From a checkpoint of a small sound classifier.
Model: log mel input, arch jasper, depths [2, 2, 4, 2].
Training: adamw at rate 0.0015, batches of 256, held-out accuracy 96%.
Data: trained on Morse code for random letters and digits, with fading, noise and interfering tones, 26041 training examples, 57.0 epochs.
Rows from block 6 of a small sound classifier, named by matrix and row number. Rows with one number belong to one channel. Each number is 128 + 24 x the weight over its row's rms, rounded and kept within 0 to 255. All counts start at 0. Numbers have three digits each.
After each channel's rows are labels from the 100 clips, of 14848, where the channel reaches its highest value: "peak on" is the class under the peak. Only what is clearly more common there than usual is listed. The data: Morse code for random letters and digits, with fading, noise and interfering tones.
# convs0: first width-11 conv (model.blocks.6.convs.0.weight, 144x144x11, each kernel summed), inputs 0-143
# convs1: second width-11 conv (model.blocks.6.convs.1.weight, 144x144x11, transposed, each kernel summed), outputs 0-143

convs0.3:112133111115123100129126120128098135114138135100132137090142110135114089149085112096095120095088122168133089123112067120107125106112139154120146125125118104121135157132091103103132123138103159146141127206127129117132103116087174158158097135132124109098142112109121115128144138110143177123140172137112123136137111101156106107107141102084095163117148107126106102103079082135095126132081145058101125090132112106105116132146096104124114
convs1.3:161130151135072124095129101162142120148112144132162133115158079148101126156124112128136136133081149120165143123118125112133126111127126107143098111121133137104097113145144146092128113157151124110130120095111193112147118137126159155089147158118166124149124163106094098135132110135119136141120104129097141154093108150076126154109104110133158119126078129146122127129041160147157116104147172126175156107105085115113096160095147153134108
peak on: the character "q"

convs0.76:122135122116101117134147140115156132137123126094067129170144104114136125129118144163133087126168130139138110141156110087089110131146135154161078086120131121142128146134060142124068132153106117120119132155118135137101137089113116121159080130109151116095149135118186178146166131087100120142086143123071124127123115122119125143142128143139105165146154127150119159139115142167148168111131089115140140157124124092148141080145084142149125
convs1.76:131116113106124077144139079130137099149141128142131118119106100135102172151105148178104109142128121151166123129081121083111098116146155093178124124135137151096124101149152151137078092123144131109088102135123121108138152142134123126111126077107156103132166126123116118132158127153106101120064137147091103136115071168062106133119090109139122136096114143091130143101093105139148171092125152136157119122107106129129147142111119137143149
peak on: the character "3"

convs0.102:075149150124088082143154171088167145143142115061099142152147136150142115141102126101175113101173138115135105099133143087099098139117130138117086088119151139130122106121133092132071113160114123135141146159082123132115118141143117176130082136134141131117155118074096128092137148130113119115103130129071131130126111147131115143142124175139131133154079134142120122125119108136106132108142112139162143167126159133142152108098122162146164
convs1.102:118105136090127059146151068157119141119146117138128151096133085120131125174092141148099137136140143147134144161083116121097120142180128103154122135136117147084118121113149179098116112124115143092108139153093119125127147128124146152125131090101147114140169135095116113112162066129129127135095110137108135167105035156089095127116098126119115117142153100113143128156117114155138150135122144107151144142148135159135129137124092129149156
peak on: the character "8"; the character "f"

convs0.29:110123102138110113142159163111139145147146106137083178162143093100154119126133127144108102109155086114075139117134078109089092154098142151132129122137133122139103153132132150123100123136114108124166160155068083111115181096105152165136125128115120102093150132091120149080169126134099158137130167161110131140109119130155089130138143121092092165150172128146122146150097093164134124113120125099127154136134158146138118086121124143152116
convs1.29:134138127089092119172181119145147097131146156153173106138143112134131109162130120125102154110097096115146123143099120148145128116118135102163124131113111112104122131089142119122110040141118114153097085117126109131137138138102111134107129127165137107148150150132096102140130141118107142125142108139112140146109136154092100132124103113117126160110146138102129142141084183154177097126133180097116196109122107146134102158074099170152151
peak on: the character "b"

convs0.44:100098128115152159117135110131118121083082138127100121116141068080138099115159141132082107167094099134128137157151117088118130135113120126123107167157069115118140110128120121095154120134097114138146162110115113085155136066149099101110139107116095159139109113126131137146149118122128130133140138132151145137107146141122110137120127091112169098138128112101112156139136109126100076146117151125072123091095127112124054151134123093082103
convs1.44:136133136150097123120161156095094161098113114115162114083152137168118088108111132143100153085150099134105112086137149149111084085144137097138129099151132102136103124090105068135106150103112120119129169081091120147148107153171094101125125105118140108150119119121098129138115173091149125069143116128089106137149133111124124144093097140110115111151101114170106087099147126130124126114105124141089138149092135179119141123151119133122116
peak on: gap

convs0.60:058118127124112088140144133092156136093115114083093122139151113136147108100110104120164110099142132124125104113159146075106088141124127148132075098146115137120128114130087127104092119161099144104134150136093092144121103101134133143144095134098143155111156134065131128101141135129124139134090140102079116107126127137153106156147110162145119140145110124145125153129102095154118129097137069149163128175127145104174124117117098146176151
convs1.60:118107114092086102145151100121115137116152106141131135104151103124124148153103140176107129139136143165141149157095114124107102133182144095155119130123117147073128129134156159080118129138115147058123116154105142109140143104121146148119134099113150104162166138088116118126156081122141130127106131130094127160105042176082111137133104102102135135144135112119117113137090116158149151113108157119142149131136145161139156150122086121159166
peak on: the character "9"

convs0.71:090143141122143104135133118139126116138148160069178154147146131143143136118105097130171137130168146178145066072137139090111160134141159135116128096135152130131098172117113115110079100131133120140134109187127083135087130142112129128165069114128112133141151125069126134108131164129125112147110145125132150093142076170146101132118175164125123148099119130109131132148104125136136143173141144107114146137131128119120133163150099159149125
convs1.71:141104119099138064141145095137107127137135148145142131108125124127107139179110132143114110162119137134144105105102135065110114149131124089118131126125117149041110086160128142128115109119109125086106111147108138112122153135109128132108138094110118092169179145094090092093121094142098112146080119149123121121111040159097104133135115115123138116088132114092133172136099115133135139126117115100151150116152097111109129152098126134121122
peak on: the character "y"

convs0.117:099153073131131153141145113117116095101082132117145108053154092124116058120092106114116113115173112157132083171109115135133134122109121146139128127130130086142126155128056122115138080152108135137091140167138100150112118115115116139126127160122157115126143136119151119158124131125144127111107144107163125119114136120155119137118150135124110098115125140135123135125142124184110102096097114118132092109119121109130101118156066066109081
convs1.117:154153140166104166128115137144114101110128101126164122104151131151110133135125138153123146161075149147157125125056124121152120123172120126136094115100099155100127107154157136083103121140137147094111103133128158108135156105124159149111163141099155114164129175094081082123134092131122129122145129121116126147120121153064164134107080125131133125148089135147124132131078178179153137123120164157151160098099103137120128156120116120124128
peak on: the character "x"

convs0.33:131138121148143126154151185118119108144129169144198153138156161121120142155151140159124140191115129120143118138126128165104089126129125106174161152111170099132126148121152110143121130122094108159144134132172139128136089156099061140141111112157163126178132117145123176122145148089111088128175117136143126153135127128167137134129116127151126098102109160116086080103139126160176129154108105133101132112131121129108111154157142117130100
convs1.33:128115134115133119108071100123095156115125091105116122163123125193095092133111126132069117103141123121126125142124109099144086126127134103120141123113094112104152128097152189145137133139109138070128140153069128104101157147125127113150128104141076128139165127084146125072134092077116110119099134129135116160156108125106108111122136121093155113124180104077085136115157119134101125131112124108103116088152109131140161119119124124131110
peak on: the character "y"

convs0.19:121112123145114154097137163136131145120160065065077097108126118147121133143069181164103146100138111139135131148099098106117142134123120137129061112124112122140103062136120109116129138135115122149131163141090139115139093097127141129095116129105112144149126154099139130134142094087148140103165113059104151181156110088089165140137108128112135129152125086142085127127123110122134135113103128128128155135120158138130164137112116120133142
convs1.19:150098145109142122100141101162122127133146136178116153121141086107158113119125109115155151122119116131117146137150119110116141173162117132167125127148125155087105102126144139112150086124136151148138107188152110151146161106089197132116174092126126143148133121138082075109145130182155108177081126088118161143100106145108108127138122123135125153124139109104171151151125133149102124176149148126163162152164125142140111142093126134105139
peak on: the character "8"

convs0.28:109115126124142120147155164125119113134176145100139161177131170116139153109158130112126123160162111148128115110102131088112122136173116078121131126096139110100092159110145150127092087128120100123107110142152097131122098135100073113127079103143117136120154132104094151098149129109150101112120147103143097091102053119120133123122158144093138107089095145109094152118103137150158106136088141148100166133138134143119152151074099118136141
convs1.28:145098136093145058119091131163127150122134108135126170134111133135128131167152129092108071162127155122121127122136111100114114181143112108153152133121135151064127125137143167131148098119095161102131145166116147105122129132105144148124143114109113116160142167080109114046142095124122114157107136135160136147129068120126141135136147111084164130145161124069143160112139155124124114132109141114146146126156104168116137127095131124120137
peak on: the character "3"; the character "f"

convs0.68:095125110140111125128138155111161170088108145099085158149140108128161100116155105116165118134122140104111118125180136101110109174086132140134091112143114132109127151131097144070062112175093138101145138131119089131098136093092150157147103125120149127130151154063135116114140150129106128163111112093109149113141126149154137179148108156109148152131114122123122161147089094162104124103105086139157115134116140108155123124136100113136107
convs1.68:123114136109079136126138099137109131102140120117152136101146102137116136142110128148086139156091156158152149155079125115117117131174151086134118126106111158094130113126132159074103122128109137057106118138111156115129159112102146131087132109109128105149151137070083111111151113114142119125099131129101128142128045164072125146140115118078144125125122101119115096147112152153119129112102163130141154107114136162142151142103084120157149
peak on: gap

convs0.2:086124141097126149137129118114112149115156114099113128045142111123118115105158134101108130159118131089111166118145111100128143075110085088123114153145116110134131086089137113106143167134147123112113128083099111091093143121188119151121090128124139118120102114102113119170138087105127131105120105096112155143130115119143109101116073095111134120143075116157110117117139114192100122146151141137119113098094128141089104146160119115105123
convs1.2:133138162164152098081116175137123166137168114155125166088176129139152124131085155116124220129132155105094170119120151129081117143151108127119139153158134124138089115100169151119114111126133129111151142130117138109132140126098162138145111130105157153068106153137127086113109184117150081108143148121123137122113123141104155107129114104142123131132137146154115101119123131144089123119138144126141128158150151149158135152078119150097158
peak on: the character "z"; the character "7"

convs0.74:128123084137122135112127129087105101093147138154109098126123071112128079121123152119096086090175116139139127166169148105110071140142112190136085145086128119131152127107083135077108106106086106122115142191080116098131144089133142138145136143097132132091131124082119116124145136120135175130115134129134117110097118122139129120130111126113094145138149116114137144096101111146140089109100109111130153101127129091130097090131123113120104
convs1.74:120145138137074198126122136104127111086115097115147151100149130117117129141103153150109163131086110129135145154086121124125105117122098090152144137114089127129121130102117121085100127149096142121130131115095167112133142088133113130123109123149140132152161147109096123105129138101123111105117135154103108147130117162123120158110107127118124130145146104148117133140137164184098141171099197153095149122113128216145146113145059132157133
peak on: the character "9"

convs0.57:141130140122136122130103162131141128137114115167143177084120091109134140125076100079103129090099145105118139137096123156107112153152083176149164149117112141175151107131113125101128115125113135167156126147106133110115174113112155152120131184093136126062125149157107076104112131154114118115073142122096136131118160118143138129130157122097131149163182150138125096108140123143129138090125112104128114133145152137147101104091136097091122
convs1.57:125172144131116127118142122138164088127122124133162140072154138157110110157103131118094114134136119143164127154056091127118116111120122135131118089096107103117101133096120129098112068152118110135132099093097164114122138127130128170123124183100162120125120177102079108099135122100124138106116124132088123135091141104101165105094063127144115106158102120120127115148125149129146109096111128108121151091137115130137093150073113128145092
peak on: the character "6"; the character "b"

convs0.8:090121133124117127116147123109151143099122117073085106129151104123171088085112109133165128120104114125127126123168139118134086168119154142139080112174100146111137125172064120120121143158099167101145135131097103158148110100108148131133141123133152145131153140086179128126159115151127154167096164121105155140121146129138116144135108139153132156146104121162136130147099103177105132101140088152167147170136171124166115126136096116159133
convs1.8:122127141136105121137158125124143141115142118133154136102165135131137159182101147168088147141120159135160154119100109127105123144168099082159111124145096169092131138164156135097085137157126142069116119128103152127137129097107127149104153093140170123165174144095093132127157129100151126136126129139095120144137085168109121173154096130090153111142132129135109141140096135176151140139111116159150161137125157159167150144140097121170169
peak on: the character "9"; the character "8"

convs0.107:110115124117124166118135129131132134142152104066065114189128156101119145118093183157115147109125086115120114133133112100134110123125121112151066145145130101111116111127080093119160159143118130127152129145120119117158090093122102101112098096096123154124150144102135152149156100113124135162142135080104160162121063129119107138128126130120120163140120119125086174104081108134126133127109113105128152159124150160098148142141084149149121
convs1.107:124090148095155075134117113165158132137153175160135177139118120134166134166123102108147116135110159134141100123132134103100123156151129110172139129150155144097109150123132138110129099127094159138157082170130111135154123120132171146157130095129124120173129157135107151084161130166137108170096131129140137161099079148099123151141181118128126188120105127104162157158148132116126123135129151106150124167153118113135118155074149143143139
peak on: the character "u"

convs0.108:105118126126116136131160118151121148121176095078123121074173113108116100096125134134116108155122138105120134120135112063106120105128085134151069152139115102137157101118105110141134163119137135109154129126108103091125120102150120108149099158104163125086128135099135137181151076097130123121154128075118131150120095103160096107093113080108135142139107120183073128103094144190130124111129146129130133119129134125110100132135109109119120
convs1.108:082124130145134103096137148123130132138180152136169173102144126141138174114098107105144166135141143115096136076128149081112129148140126089144114138155165131099116148128161124101107106121156123100143118130059119091127105134122161153155111116124155122128112166113141114114092124154150097101111153084139125095087077157114150107137122099118096156093151166113103111101128082106145125123128138105171114130155129106145143162105139109108155
peak on: the character "p"

convs0.86:110122144114123101128139105133154139140139123101088124140143100114169123126096119130138123133121122162133127083142112081078117156101143157114077118153110150113134152180105122120106136139120150130148130169137098152131131100086160112141104121146137141136143120112140116111164136153153149157069194103072154136130127129140109152112116147137133171131105119159130144173081090156109150093116103138148143164138145093168137119119061118135152
convs1.86:136108116135122090145179089140151111141134138143100118121165121121112153160121117165126153150120160129188123143112111116082124143151127109154134127147130182081151143175152135133095124155136132110102108129143163138153143107119137131107146094127145104151185138133105124130158102137113134157114108125139136130130057161060119159153101130140141132110121127133128167155064145156134164108133128144180175129115122131122132167114131136170132
peak on: the character "z"

convs0.63:115152113098094125149094100124082141081151134133147132098091123116114115107126103101107111102161092096092104109141090113100106116078105117169155125110114109111143155110133157126121106100143108103124085128163079123080131119138143125146124123119111078084146133090123122120123166118124124144088131170089111095111112139150109132124126148165092108134155137118125175136096098112126081126132109108111084131128079103118135108126083115154123
convs1.63:086133156117134128171129146106149138124137123116085158137173133124166146111145093127105202128110104109077161122134122100104127126119155102137147138136120140134102123118140105103138147122115171119140130132120101146129156117130100137133054111103126187127136121131140114083144097118127112114128118168113114143143137126138111133160144153150117171148133117139144118187100118167097114147119164130100171156159117156151127063093121150166163
peak on: gap

convs0.4:148130156137162147153129167152131124152105119146143188128134119117147149100115132098109148094133120103125162100092124177125115137157093093107146164140125132169120119139132111087153113128121130132160144103073112138125201107110140165103149142103114143161082140156101095105073129146154107154130152136158182123143130141116147121151135136118138129131145177123159081148141137118152163137144125127150117112108147171119113110117167114082142
convs1.4:103139128113113137127126095137122109122119133133145122092111123140108063128116148105114126135133131120145112120100126114183117091130138121132118095096096120101088055063118136111161072098123096147093075109102128118101151136134128141114174113130114118142098129120095074154114122096123119111116087113101121144114127113089140082087067109100123095111124107125127106151114145127157116099121112109119127082100129115133101158104112139103146
peak on: the character "b"; the character "c"

convs0.73:094132155123146107115119107131130112146159139051117141177122136138149127097099112113169126165141140156125107066086137055100123131131110108098091091123138148114088122129122120136058096130111133131130123171118116148131120124110128134116124121151129158135142132107096087109122158123148148111108180088075142120117127121098120136119145158118154137116086127130114100142098154118110113091127131148140155149114140114139152143075092140123160
convs1.73:141084128108130023127155119155140132134143118147135161095133099144126140177130129132128125176121137102157155144104119119121120174164087134163147124121115156073101134136152157123102086118113139150133122151124148127122147114092168172131183118131148119147145176105094108090169079142115121158122115138138137148121079143081121145125146121102133116135151118116128139134163127150119158110131127111154153094143113158120132164125122127126126
peak on: the character "2"; the character "f"

convs0.113:095135145126136071118115111136133147125132132061113140108114124130155131089101107105132125129113121167112124111129097059129119115143136110122088137146107145078129126156059101139141136162124164119127124142109126144117122090119137128137136107136118146129135122090114091092110142121158141151075174096103147115136123128127106123101099113089134154110080099142155148153069086116083143089124135125152126156116133135152138132109057124120134
convs1.113:143119115126145060121152115122137148156152140136128148138174115140131154143130119129124136150124157115159148114097108096097096127130109067148132120160124169043125103168164121126085119154148138119135108126109153125149147142093140148128153084114149112141159160118084090133143120137120117130110120143113130147135075152073109134123091114105140117110112124142114148133064112192120160102126118112165166117118148147122130145125145130125155
peak on: the character "7"

convs0.7:134112129133109118111120144140144105151179093113072126196110160106117163128118135113125136127155106153125116158099118102087126129145136112115105155113151110118129136116102140114147085149129132114109132173130121119142086115118102116093053115136076141117146128108116135092123103133148117129137173094121129122137033090097130144110116131115137173124147098114099154111119151101104151119097131123131171155137126134144170125088105142140145
convs1.7:135119140060153085104104064179129140123138119129118176134088103137122126179121140124132095133134158139158114112131114092096133151170135094176148122147149131091124111126176179126140102103092149122110109152130131136136150135129152136128125084119105108177116137113123135111179108155120123168100131143149143149108085127070107138114145108102134152127134109098142152123162140125144152129128195116159123157129122149118130137121128143111153
peak on: the character "v"; the character "4"

convs0.116:126097133123118099102095097133100139107115072127132057097111043112124083119096109099109096135117113152129072124113119122132102127106107142123112139112112101107147098139065120136143116137131110129165118143066137120119107104154138118116135137125130106102146098122124106143139111162160113129132177129131107135122119090138122112117134144151133163132154092130124171139094115124101108115138156127115120116167147130141052157096126120150144
convs1.116:111091131124109157122178089082118129131128073116080073111197101150125126101074083162111171112149128104121130113141121125117111086106111112127129118136146109122108143125120091146132139128118117089119148083116145134116104132140121117124098126135140161142151111117137117103152113099179145110141127117107103145169159105140114123115143097150109117140098066196108119137128122154084121129131128180113141147121128125130137090135151126151117
peak on: the character "1"

convs0.83:089098095091119144080046100097115124114123094064148125113123095123122113065111115096127125131144160124104121114105115142149104127100097140153140136104099105104115158086102135123112121125126113126143099094094119106075140103176116116137121140131151111112128154097133108153112134104111146146124121103134131112128117116090100128079129116104127142129144111108133168116127137123107092127113108120103103083127102098117134179124061113124116
convs1.83:140111164091122139142141107112122126132103097134064089150132093115138126113097098128099162100097109113107156125142118119137121099119117116131166141118126109127115107093112100117157101114093140126110147137143120128111155129089131079116104143132095169082120138154138080090198126107126095099142137156117091096148151083106133120136144124144110157113110075081135119153121140135099107096115130158089165135129129158132139063105141145140135
peak on: gap

convs0.37:139144133119112122095151081154148131096134111084079144103135086128152087118145103138134098159111132117136129106168095083112118146144157152114094106145087131094126161146098118136114116148121136140143142091114122139101132087086125101182114106142113140141144100146146127128150117133127121140089143114121138130131099095100118143081075120098161145096118094161130140132105155132094111127111121167137100151149130094153106116167058105144098
convs1.37:134121126132081076118167122142121121153139145133134104120170118168094153128104154157117169113121140129162121123112134139096103122138120095157130145142141156069135127151155125136077110156159136112101130115140129106130119154116152148106174078134137115100172119117108124142146173136141134115149138136108138130172098167067129145147065108134174124100116138134088127094089121158136178103156104152165134113098133126123158147121159124144124
peak on: the character "d"

convs0.133:117119143105127105122099113133105120094125140108117130075117115133147080105088102048166154110134122139122155171130145168123114108155096130133162142142131124094136113146053108101177085143126168112138101164078142136147133114139159150120069092092142129094123126110089076124100132157137104142107147117137141128104072125129118095113113122110140121157120150138126112117094132142103105095152129124137130146134137140140114139116107112118120
convs1.133:140135100139090101120138136129119143123149113133116142140152110154113122194114143130105139142122144167133127132114124130110105152154143095127111128121124129035120101128153162065117112157124136083112131166053155099144122131122142154135137101106158084173161129088071086092132086131141129125131127142128140152125080153089130120109052125130139111134133103108115112139103133150132133125130136104147149139139124117134126160116114112131146
peak on: the character "y"

convs0.92:101142109139131115123104105113101116119114127118109093105136122093122074125063105108116119120132104167104091151102066154114114118125138129133137145122123113135115111124046123102149078132093181135115115201154113133135122100085130120113132154125131111121149138113156118142131130121184149136106153121121133116111109134145116113109157115113088133157146120112150122129095102176078118086066102104126129130124128128141114127135086111128104
convs1.92:162158155165099151104113126139144123124092124116153129114172128149118127154135119124131104164087185131189140144098114134119130153163124133115100111122123151111119111157159144105114136153144144101133119097133181122144129114125161156127161146089162137178138171087111121135144112116113145139163102121119129157117125164079150168142094133131156139138115151144129167147075192176150110136123159147150168099117112148128104162136132136129140
peak on: gap

convs0.43:109132114151149128114145168144120108100060163109162163115157111150152100118147130165123155131133128110124132100155140149137152163144127150136134167139128127125136143115155156066110139167072101112164156142135099126104131110118138149175118112107143120096117119122111133107100166128080116126189136112139151133153141120141143152148116125076149122127140157116099116117125135132160119184095133152109103080137118156108135153129169074103095
convs1.43:124123167092123119125118092154138114104133098110159134131112112164087098127154147145114114105123116106162102123121129113174111103115158138103101053110080111115129093065104112122101110125112087102094127107125145135130124140137148108108144143101080086149107122136151115132140159118123159101091113123164107127135120109099124136085116101108140127107078091119129107096095158107137102119120162088112106112074108144094123139125103115105100
peak on: the character "7"

convs0.85:130129132156132137140144135129122056075114170094100107079151132121107066102151095165151122121145125126130070169145136105125115123114128172136092166127132122115127130125069145137126109154108132139116152133155106150100085125132117126166105129111157138086124122139182142173130147131081090115127114119107131149131147109130167150116115150149125138112128146128130104096119138164134119122103120140144103121138111104131109118201091112106095
convs1.85:119148116142098131114109102128093114095155099102125113089119108160114114137127149172135123150097151166132116127093127077141114103173162105160081120110125147091127117116138154080079122120135160062099120111127110102130157127148159133129166104108150106152129150083102132120164123106121128134118134135101118158148088143070142130093086124144146121105110115128123098124068123135117165121125139155147120098104106134128179122122087112135131
peak on: the character "3"; the character "y"

convs0.45:123100096123128155116131135074122093082102149126121102126135110105135096118159126127110109106136127140147136130203151112136067156159098163129091154114087147122156143123060149087092117107087146094109120158112097140160142068131126135160166133116112131103135128084150139129171153121119149139107132126131122104097149121143162148125105144124106147145113122111154156113093135150138088116114084129120150109117136103143103117148109119164112
convs1.45:125144120149091192108101134090117114090130103126154139103150117129107116148089127136095135134102128129103143142086133115133099135138110077140153158102107132132110147106125133111100129141093158130135128116104149082130148084122115135135122111169124147130164154116103107129139135095106094108150134160104100161127100141098107151132123119097127137166169123138089137132152167182103128156088150155099149113133125210148145119128063124153149
peak on: the character "9"

convs0.35:114122112118139114139150164169165169146143126115123163092130136126158138131158130112077109125149117127117156168094082083126117128157135094117122161116160094110126160106169143121180141170103117144132148135096107105094118152142087149114108095140098120140115131120120132140123111081146147105153130135121125126107105107104131074120113071095077100139144131129089148113158118142125116148090168131088139105128146173117117173100103115130138
convs1.35:127137119101118096110143129117120151127149100113091135127102126102122108078089128137079139158165152141115110085133127129103103133140121105137130110163124122126157079129174106120121113119095138077100163170115109123113154136118138136141144044102130137103138129077131103128132130094114109146123134103144104119166088157114118130090084101125154111074117110107151146092093137161150140111112107119109143145128193144157155146119130110112147
peak on: the character "j"; the character "l"